config = dict(
    arch='inception',
    model='image classifier',
    image_size=24,
    crop_scale_min=0.8,
    norm='batchnorm',
    hidden_act='relu',
    stem='deep',
    label_smoothing=0.2,
    loss='cross_entropy',
    beta1=0.9,
    beta2=0.95,
    eps=1e-10,
    final_lr_fraction=0,
    weight_decay=0.3,
)
Rows from block 8 of a small image classifier, named by matrix and row number. Rows with one number belong to one channel. Each number is 500 + 25 x the weight over its row's rms, rounded and kept within 0 to 999. All counts start at 0. Numbers have three digits each.
After each channel's rows are labels from the 100 images, of 14848, where the channel reaches its highest value: "peak at" is the part of the image that holds the peak. Only what is clearly more common there than usual is listed. The data: rendered made-up planets.
# r30: branch 2 reduce pointwise conv (model.blocks.8.r3.0.weight, 96x384x1x1), inputs 77-153
# b30: branch 2 3x3 conv (model.blocks.8.b3.0.weight, 144x96x3x3, transposed, each kernel summed), outputs 72-143

r30.70:509507503497514451500507523497470497528525477456508505483548496531507494513500508514506469518480462499515514514525534479422524488496545495505454501486489485500475510505490499526503496518499443514487505483516516531475497531467447459
b30.70:545496537483500534512508531490463549477521498490499466501509461497507540472474499472462450501491502527511478547448500509515531489497514501541538472471501509469505444508463487480529454502520471458516499488481503508480
peak at: top left

r30.80:505539519461537507518506451514487510490472515526513511502511496473513493488509512493537531494507515475474510500557487463509455555501514500458455515487480493509538513498466514534490472497502536461507479468486539511515511481501512520
b30.80:532483518507476501492493565491508517481505500462485480504505487464501525454520499517499475499480517523489466530487468458479542500493517496512523450455492465470494486499486488496522498502503471490515497520471508503499
peak at: top left; bottom right

r30.90:499510486439455500474501492514493510486430502493516481459497477489483471522493496497473463504471474501496509513539514467456488458502526477488495491502469494503472488460504490538509492509498488510470500440495514501483484531516439504
b30.90:526523537508488506510509503481471548456566502473504512510515514497497541504536489494505457500505515451515470522477528516530536496504581504521538477524493541452501520484511458521523533507537496489511507496461508500467
peak at: middle left

r30.24:507509541438479532513498442484468484497488532554490524504507462476489495480524484545516501522525505518482494473562487475489480499537485487477478509491514445509526498492495503513449493490500532493474483499450502517476530452497510524
b30.24:518469519550493513468495549490473506460503500449498489496519511488490529465507495473504460500477512503491469528472474457489519494495522493484536463466490472491496500513518493516537516503478473459539499515458514490462
peak at: top right

r30.76:505515513430494505502493450496475494485480531506497501486531452498499485492469473539532507509517504506467525482535498484479510539544501505481490522462504486518520502499466514497484496494503509510486446488483510515500514434492491544
b30.76:506511512516485488489500553481475536467522496444490470491521459484511542482488499477478454500480532508497458499460487477509525491490528493534542444476490501452497458488482482458519470502519465464506499509462505491477
peak at: top right

r30.77:531499548529502469530479518519513523527522451503503531547510511467514462471483461526462478501514554449471498487472464503506434511514488508496501502480494463491464505469473489473463477488498505465505516498499491459503439496534516510
b30.77:536531491477474526474498562494488480514563498497498515493461525453531549545498499464519498498501481526486489514499496551503504500491463492494481485539500499492496534519520499512509515498563526452481496490484469504509
peak at: bottom right; bottom left

r30.93:489528489543561479540495543516552513494498500527533448527479467504518506525481528492517517513543517506520509538535523536527494497531481476517527493529535498496499501519539518532501532481497510554510534492482483530461530436514517492
b30.93:480526520487489496463486523479467505455532498466469513490481502509503506525484499472507442498485518483500451499453457476484481484489478485491517460511482477472486509500488463483526496499553517474510496486448453509471
peak at: middle left

r30.73:462506480500522521518518498490494487471493533532504497522520478509523456521527491502501513482529544450507490495514510491495480541505505501484506512524524486500484470523528510500516541508501500541545479441507519490520533506526555471
b30.73:503514512494471501490492529500534512499486499513508449502493484458456506481553498502452520498498494498477512474522493519489472496495488489476479501485493497493489478491459487522482470497531456513546499459499480523516
peak at: top left

r30.10:535514504492508539546466439528527527514496475505524486525528524462492461487514487554481498511506552448460498483503458476469420491505466528438499521483516511490504519433477494533488478502501490462475509486513524494488513519541487514
b30.10:540498514451471486474489563487498503459527497473504530492477521471526521504513499490547479498480487465467455488488478476499539494492548496511498447524489523466485539506543470498502552500520506489497494494472530484462
peak at: top left; bottom right

r30.18:491514449500551536506566527476482475489463519562487457521503487474476460515528480528527485521519519483482526505546521476475528498515468509518464536492478474494501493504517503507511531510500490552491455446493500474485527484482541497
b30.18:521495504498477451499486514487502522463514502489500455502505503474423469504516498479463491500519511460497499458500489489478461505503487499471486472507494498461488512471457506516470481498464480486492500473480482468475
peak at: top left; bottom right

r30.12:547509511515534486553503477508523513567546436491510514538527521546499520521462497489476481526509542502551498499487509477476496490507501471504472468542498508531468513490485498496463503515502501485504512481477503497487461518523509446
b30.12:544501491501474499504506545475448493486566501482508478502482493491526545487508504505481457499494485511492497499454502534477522499504472508501482477492493508483499489503488488493511487500529499421519502473474509509475
peak at: top left

r30.32:443509469508539483515519508496524491461437507498514453473457494506493530515438483483477470467471472506522494502509525518500504475526514477515501498522475464500498483512524503505493513519497487547467500497501511517448513500492467506
b30.32:476496501490522479470481514447463515454517497465468528486503522523508525544510497501506456498486513470514452482460473482498504481492503487498515465526493530486489519438484462507512509497532541473522494492458480504468
peak at: middle left

r30.85:481483499461449510473519477484473477477494481516481495492477492474504495506471505496491462455501486515477507507479529509502496443494515504470502498481476520495491467479480488490498485490499494496467505476501524486465463515496440563
b30.85:513522522507485512495512535496463547458550501499510515509507510476495581496490492449515455500502517482511480507462512561521530486504544502519542498518495517465504488487513463477527508505547499471490505500476493515468
peak at: centre

r30.23:509532492469448514471552531508474506498487493513523496495491482473486515495476509498543480450514500516446503521530520466551502460489548488510507509456471518474529497488467498516492480481503529484479458450532507508486475491486481595
b30.23:490503503484503490474504506493459552462529498477477509487489500507494568529500497481508456500496519475518473484461506511523523478496525498526533483520497521453498503499506461474526487501539515464527494503486509540471
peak at: centre

r30.62:542474530485469535503482404478488484534530457520491546509534501494536498489523517526494488493526547501494500479524496484480482475473530480438493510497502508525479525441464502500472479498500500453521489491466531528482513494512495490
b30.62:494464488524502484495483522462448459459515500470500490503494507512498519505495500467489462498487489478488464488460473532462494498497456498480489455498482454477477514477464489483518496497499514452513496490458468502458
peak at: top left; bottom right

r30.86:450494447494519475507518481487507478464440494488500436462462479506496547519453478481483471492484482510514505499527540509508523476531517483523491495511469499492501484515521499540482515503500496550475493473499512523463501496483464524
b30.86:482490499486523492476487515459454536455518498471469525488510517523504533542506497520500452498484510480515463494457474476504526482492523491511535469525493543480491512450485466488512498498528539457527495496467504501465
peak at: middle right

r30.34:489504524478497514486511456498497499503491479518513517484449497491550478506471501484486464482531524485464514494507527501515473499469530490495493455520481479502461457517487483502506495478501522515484530457494507495455443512525486488
b30.34:516547504499464503484514530478493515492530498489499488499507489464507555506467498419495492499507505506511469504484512555512494491498487494517515474501498496493506480486483485473506467503559479489483501507470471550492
peak at: centre

r30.26:491444491499517482506505426438471430500494489487429488480473475502486530528472500506515469510514504495513506509512528489495502489530518483500470502507461516495504485511508504550477504503502490535484487470496506500479499500485463512
b30.26:506484497489520519498493539484457550470535499481481528497511524508486544543516496527493455499494501512513480527465481498512548484501544502533550477529494546472493505466485490478510499500509541453524499496480530495480
peak at: middle right

r30.17:514493532504531491528515476472469479528547430506490533512526508534508506524490536499493487496484504497552499486506504483486526455472540495466498502516534488539491513500493514516471502524502477525500460508454502537491500521502480485
b30.17:549493498528499505504499507477445483463539500474500455500496487500517535487485501476466445499492480505507480520448493542480515496498486502507490471455492464469491468491454489485525468499510478447501500478466480496463
peak at: top left; top right

r30.8:529506525483455480501489453515462517521517496510491516495474534526523465477504515532505490496491537479496495457469499481510517481452497507437480515479482476465503516472483490498473505500497480486512479481446500466484490502487511485
b30.8:517508495450445479469483522504492518471513499510470541485469544471537526528495497480549502499486497469460504457517468487501511495494510495503503516536488552448484547519559464495512558499524527499517497489521523480486
peak at: top centre; middle right

r30.51:504487546527540488511477458504508507526532484494505543529460511482564493489498479476445518454503525479503494483519537505512458494475519514479498465540509461529472455484533524531496493518500512477489517481484474482451450547527511476
b30.51:524531506493490504485505532482494458497528499490513480506519494467519542499493499447497492500510511531527486489487507573506458499500454494496473491477503448511502477485471502503510472499559477482499503503471449541511
peak at: bottom left

r30.89:479436458503524475504510401427496414499467493496453451489472480483479542507481490498506486492480487516500511500514533503519507472530527489483486506489473509490512494515496510537493489503502510541489492476500502503457505507473483527
b30.89:496480500492530517486489522472452535468523498475476515493510508518483535543506497519479453498491508505515472526462472485499536485494540494525549469515494528471493495456467478483512480498508538454528497497474510510477
peak at: middle right

r30.65:555506539495518472532496469496497502550554429485506530514539489515470528502490506512518480481497491524501503490529499498495508461471530466475504519451526478503472532480470511523450498489497486491480498497429532528500482490475471460
b30.65:526466487529504505492496520471432465461524501468503492502492499519514520495481500479492441499486477494500471514435489491483505494497479502501490464488492475457490494497480492505507490500491502431490498498457476499455
peak at: bottom right

r30.5:515504495470478507504525527497477494510500473488505499499510472481471512502511519509527495518525495497464511514480526485495526493501547501508500501461512551487498491482480513510505493497501513564488469454489497514516478534478489545
b30.5:529535521474465507508522517531478564457529498495495486501494466481491541501495498508482474500498514474501489506481512505518537486505539504534552494499505551442506455509493481429502463503550480469487504498496547479455
peak at: centre

r30.92:526497550468476487493486466507455510525514495483485536483494552496540450480509518535493500491485544470480486481479479454489475458468525503462480517488495494486501519467482497489514494508497484469492459468463501475496484506521520494
b30.92:517517493455453502473493520501517495473524499510480532482473545450533535527504501473546520497495474488471506479520478509519519488493491498486480517530493545454494539527546463486513552498532520520514496492514497485498
peak at: middle right; top centre

r30.14:491533491455463499525512521521503520494471518499536504465487500466503504474473493505495467462472492512451495512521512472507508466488538473536483499479460489496513499469487496507488479493499500496497484459512498508475493474480482535
b30.14:489525494499506464460490506448467497450521496463472518483489509513521529527506498481519458497491502470513444455455489505498484484487477485500513463519493500461492520456496462498518497497552517481503492497451462526465
peak at: middle right; top centre

r30.44:528492543469485469494498452507443507521510484488483524489502526506502443485516518535479497512504536455509499492481467472491479483489489505462490505474503497482507505482470503494474506496500486472482467453451484451500470495503506507
b30.44:516538491470437498462495518526493488481571498507485530492485532447541549527492500436541497500500490491474506470510502534489509495488470489484519520520499512484493523539546468498515545498546520485490496498510467492492
peak at: top centre

r30.53:499508511468455531478474491507508499493504504516507530476474503505510475515482507497524444482505550507504510523469553491462495448490528447515514483507468459518440481443502500496501518510500473503464466466491510517477469508522459483
b30.53:536520492505471504477504533514484512452548498484501502510489491467505559520474495438497477501502518460512466495467506509512506488501506496502527502516496511446503486520481461460509470505565505504467501492480477496461
peak at: centre

r30.74:458504431492510532536505502493510486452476553521513464522528488509494421510509513454508479460488495466501522479529496487464478486472480482477482506503483514505484501459516509504515526514500498537522468444516518482508501493502525471
b30.74:515471519474456516488489531520529504515483500535497487505469488458458488504537501482464519498498480499467533496530482471498469503496502488485509521497488511444481485519468487522477495500462481518508492474519494473517
peak at: top left

r30.0:498519488545556490530503536513555510509489484529529450533482469494506518515468516495496504499511494487511505528511531539517500501550498488517535484502545494497489485524533522522505519498499505562520549515488479528501532444491504485
b30.0:485508502503501519463487526476476492458541498477467523489489512504495522534479499454497454497485514495506461510458462478483487485489476485495517467519481474468484510492477467484536491498550522474527495494457438515479
peak at: middle left

r30.28:487530469474536523485565538483456485480471513548478472504494500490498444526496490519521462524510530475507519502526493471474502486532474502542421524498468504516475517460502498507522494508500492512505466461505504438489529457509532471
b30.28:528495509501472459505486571495502554468523500483500467507513517475430473519514498498471486499517529479503504480508468480475483505499471494484512467522491507457483524489472508501511491499478497477501500472481518473484
peak at: top left

r30.95:528499549484465495501474481512459516531518507489488532503500547520531460503489495537515485500510563466498492472475497455456503493471512495437462515500485494500473518466492496480516492509496469506501453472466502454494495515524501473
b30.95:535527488461444510469494527506527488472531498516478521487464531435528508519505497475547519499489468492460510496525484509512510491489487490488464515510490535454491533535548460504490548498537502519491497477513500472497
peak at: top centre; middle right

r30.87:510502497487468510483516519507506501499505477502507498516458534522481465520474499506532472488518508485481517505506540517485505451500550482513552499495518490511475502460514495480526503508496494546480484490509505521504458523518462505
b30.87:516535497483465492492506523512482528448525498482496476499485465477507535502462497463492477501499519452496474496483517495513517484501526497500534482500496531440505442504486471442496456505551477507473506497486502492446
peak at: centre

r30.15:460516477506533487505507533504520500468451508502519456471453492485511534502455473490484485463471472514507483488497524519501509476517524476525503484505487459504504478518528496505487510521495499537482512504500499517465531484479487493
b30.15:481494500490523477469481513444468505452521498462465529486499518523509527545512497494506458497487507466507451484464474477491495486492499486500507467522493524484488523438482462512513511498530546481526495490456478513469
peak at: middle left

r30.94:475452448498524478520523447450498444486464491499481450482470473501472537507457482495500479482481479500504507494510540506515521481519522489498489495497482511485504483514513503533484504499501503553481492468496514514457508484480469523
b30.94:479486496486523494475486516459453532457517498470469522487509517523499530545501497517496452498484510485512461497458474478502524483492521490516536464523492537486491511444480470492510494499520539459524494495466501505470
peak at: middle right

r30.39:527504517481481506494501479510450509518506505526476517513488538501511464481486497536471497502500550498484490464485500475501480485473493500444498503462469490461513504497461492489479488473501489501493461474478491489495481464486514518
b30.39:523512496475463498485497525508487530473533501502484540489483536479533562542477501488540495500494500481470510474503476510511536492500507503520530519539492574485493531521553479466513550501524538488513498498515532475491
peak at: top centre; middle right

r30.49:473513431475526532490565504472469469478452541538490461501504525471491441498526496492510504505473492471481517514549505495483486497523494523489486550485523518510496514504511504503501516502500508534520471466496499465482544464488540505
b30.49:518479519498473496497483512500513494479484500511488463502497492470433460514503498478456502499518493484493518474513476478476464497498487494460482499489491504453483484488449498524484476499457489499488497462492473473495
peak at: top left

r30.79:532487502504516481525474491506492505534535462492495526517458509506541441492473450487456479486496527446509483501502536469481495485498489493500515434524484497492500432506479492485491492482498506491495509473525495454486439506504508491
b30.79:513542496499474522490511562500500505521540498505500486502496497456513546506467501447489495500507500542502495509494506575513499494496449491525498499496499479512508481512486506499514466499571486468502498494482475534515
peak at: bottom left

r30.42:495501506433462491426500417510473504491463468499511499466477484468509487491494508523473458500498508515451505499507532516493507444486534519468477483478470521491479477486490498503494509492498500497479526502487515493472466492498442495
b30.42:516500527523487514498504524455471560458532501493507511506526495484489552492503493459505459500506520496524456515448511547519513487504522501512535470508496512480499494464484481475536491504535486458498503497452508538476
peak at: centre

r30.45:478477474518529489483542459471500472522523470514475489499507552532511525505497516544514466544514515507532503481520538518502536536569510517519495524521475509532492533531531500548523533504496460549513535512472508519489530506525505482
b30.45:542508527552536560504501551515476499484547499467500469499496470507512548507437500449486467500496517522505503561477498519499509497500517503543518478497497523462498466517480486516525483502527486459510500501490501478493
peak at: bottom left

r30.84:509471508482492503489506420474471479518538462509477513497474507538509477534476522502484456494511501491530516472491517471473495481481535452465491482518500501513481500457495494476508515497505475500477453481473502516482483504507476503
b30.84:520517503510479468489488535472458500455535497473501480497495518500514551508484497462499460498493494469495469469461496557489493491500502497522503456496490483482490490475477491462508485501542473460493497489465475496452
peak at: top right; bottom right

r30.61:519530481531545491547493529520541517535509509511538473523479448498493543479470486495488487500496483497502500521508521519514498510502502476506518464489510488483494462520503517524445495491499503552502523509499475504464512436456499492
b30.61:488498509485497461463482514462473490447526498459468528487491523511491532543493497470509457497488505464496453466466468477481491491490482486498512466515487488472483528470497463492519514498530537488515495488457454522467
peak at: middle left

r30.16:441514448496524471513524498490515483462432492493514440467468475506485541531453481486490464502495485508520506494539533502499517465538517484518487497517474497490516487514521490548475512501502488549469482483494509522461508495483452518
b30.16:486487504489525495483487518461454538456523500469472527494514519522503528541513497528499451498485508483517466500457470477508532485499533497508533471525495547484489513453485471497512504500522541455530498497466510501465
peak at: middle right

r30.37:495517500476481528475510504492492484480489504514497517492477515487497471520472491504535463479503488490471519507501541505458503461507537458528552524470552467519462508480495495513504496502503484532494504488477521541473475505488463484
b30.37:517537483493460486486499529512482523447524498500502483502482472460504536498471496441490478501500515440498470494483517514515502489501520495494520487496493518453500458492488468456504456504554476505475505497491477509440
peak at: centre

r30.2:520515529499531454525496482503493503510515460497504495523534478494454476503486493490517521516498506513527512473527491519488480482501526497491512489458536491482522509477526505535450520483508494525502477506448507563485471469457486522
b30.2:546484519526500508504507527467448484458534501454511472508509483497514531457485496468500438500495494507508464527449498491495524496500514502506512462459506482479502466483473496510533495504501461440493501506460518505457
peak at: top right; bottom right

r30.41:528507574467469486500479529519445522519514478494476537494509532482487479479498514542499506519490524460463501502495467453476489479516495487505474505473480482494470510495483506492487467506494486461480475443500487449497464489505492482
b30.41:516543498472446519466493539525513498501545500500488528490463534431536537527495501449537507499498495516463510505517489533508517496490467495479511521530495526489491529548545465484524536498546519490514495494512479504511
peak at: middle right; middle left

r30.83:492508507446494525511501428488471487474471536544493522486521488495477512466531487555520521510517491515519502457550456489488483533527486458479483513488492467497526518477453484505456502469501527505455488514469490478475547447474516552
b30.83:523469527527494510479491572500483521462493499456491476506520483488504531461505494480486469499480514516495478522480467458483528494492523497511531460461492461474493483516498490517527503502490465464541498517461513489473
peak at: bottom right; top right

r30.88:488496483497511521525510480493499491473520564509503508499515465507483444513507511492483462480506505462512494475537504492489488548488506468481496482513475457496474469488509507467533523505499469536502482464502496471512515494522541439
b30.88:518490505462478518500498551516525522526486499536498458500476458464471517498543500512437520500490476511486529500525491510504498500497511497504521512483499533454492460516446492522473461503496476520542497475529505486525
peak at: top left; bottom right

r30.4:480514484440466486502511501507476503483454515493509494455484507468486510490465486499494466467484494519462499511516520476505499469479541477521489494500453495505501495468505493506496497510499483503497460479510509528463489483495457532
b30.4:486523495490498461461489505452468501449518496464475523484488515509521529528502497482521459497487504465510445456458490505502488483489481487502512466522493508465494525453504463497517502497549517483505492492453462521462
peak at: middle right

r30.1:518531486469433525474535532507474507497493504513512500511508468476489515497479508512547482471509491503452500529532504459559488462518544503541506507468489535467513503492479495489491505482504522514505451417530513522502484474493475578
b30.1:511508507467499477474498518493456548449518495471481500483490479500498553525498498484499443499483523471500466478448480482526511483492514495522532479506495522435498496485505459471518475501543508457528496496480498533462
peak at: centre

r30.64:467512431490512540527534517489481482472455552524503480517528508490482434515526513462510486482509504465493511486539495480450469502519480497485475500515471473506482497487529508526525522503499474532506456434509514482498509497527510473
b30.64:509471522474458490490489525511530499503485501526497468502476488457454487503543500500464517499504475486474521470529479476495479501499496496473507507490492508458480480504466490513474492502462473519512493469514484471506
peak at: top left; bottom right

r30.7:542504532508537491532506430497505503552545435496513522528542498542500510529467509513498469503504537514539493473508509484484502460480513456458483485509508498529479510489490496503457524519503489490493488493454520516497471484515481469
b30.7:537478496520493486496492533471442472468544500476503468502491488508508539483485500483474452498485479494503478495443485524467514498498474504501482458473489467472489482489462484496515476500501485436501498483465484509463
peak at: top left; bottom right

r30.48:534499533475468486498484446513459515528524499500489516484473546518533453487477477532497478502497532482508479453474509484500480462468514485427489512479492480470486513477490487484480509491495469474480472494466507476480485493481509466
b30.48:516528495444448475478485521511497508471513499512471529482467536463544522534500500488541505499493488468458508441522472499507518492493499492493507511520489543452489545522556468503502549497539528502507496493526511470482
peak at: top centre

r30.25:505491476537543476547486499502561501511491502520535450520471466495520496501476511474493508471512510465505503530500539541532486507516487488497533481502536488467514490515524518523483524466497512568515530510468478491469525443483491506
b30.25:477505519500508512468483519467462511451517498463470509491482493520492512530481499472493443498488521486502450519453467473486488486490490488497525457499483481477484504486474470486536483498540522472521496483449463513468
peak at: middle left

r30.13:527550527466506522506458455529505527513495496513523517503548463444538458485516484537501528508483492437457496502583485487497446539523500494450484517500496515500530489491485487543480469507502500457512486491515518513495440539507497524
b30.13:540491524500484492494493564487508516475503499459500502501509507467503509451528498503515475499481507511496453521485473456482537498492515498530526440487492491474487507493510478490524517501506466490535499507461513505494
peak at: top left; bottom right

r30.78:521519492485502489516506448511480510518495485524494490514493536501496442464500487531483505512476520483493489465503524484500495505454457503433485500454488495446519504490467491508469494471499497505494480483484492478495498473460516528
b30.78:531500501469457488474490532501469525467545500499477548481480542479536543556472499475544484500492500460461498465497482501507524496497526497517521512538493556481489533521556466480509560499522545483516497497512514490480
peak at: middle left

r30.54:484527454451457491484539516498467497487456501498516477473506494466483497478471493507532472462486481496446505516516514470520474471500537479539488503475459512491511508464485491494492464486497494482492473461520508521484497486477462548
b30.54:481506494496505474462488515458455515454501495476469512484488505515506533524498499484511448498490512476517450463447490489499499482484482485513529465512492499451490516458491460488529479496541514467518492485466476534467
peak at: top centre; middle right

r30.75:459476450500521476526516459466509455480451491490495443474463471512484541532457486488490468503499489491523505497527532501499522485520513478499485494522468497494510489512526498556479513513502485548467485473498511519465501501484460511
b30.75:485485501489524503480487520464451540459524498471468524493517519520498527540513497525496450498485509491516466508456466479507532483497531494512537469525493544477491513453485468492512500499519541453528498495468511500468
peak at: middle right

r30.33:522536493534543476543491561531554529535508506505542466541464460510504539504477503470511477508515504536509507541468527514513516494506486481540497470505503476490461472529509514514480508489496510542516528497487479508440536424477508479
b30.33:492522524499503477465485520467480488456543496460474521494488519514504529537494497456518458497488510469493455483467483497481481490487473481495509462521486477473490518486493464498522514497541531488515495499448442515474
peak at: middle left

r30.69:495496491456448515476536491488442483484496493506486494484471483458491523486480504505520477445498491512436507505510493467552467441482525477476501492445487514489516493461453504494480458488500529489508463440516508496493466494478480581
b30.69:501510491489500504472505515486455541461510498488474499493492508501491558526488500474506454499501525484513470489454507526515509484495509497530524478508498506441498497486503466473524487496534516453518494507476505555476
peak at: centre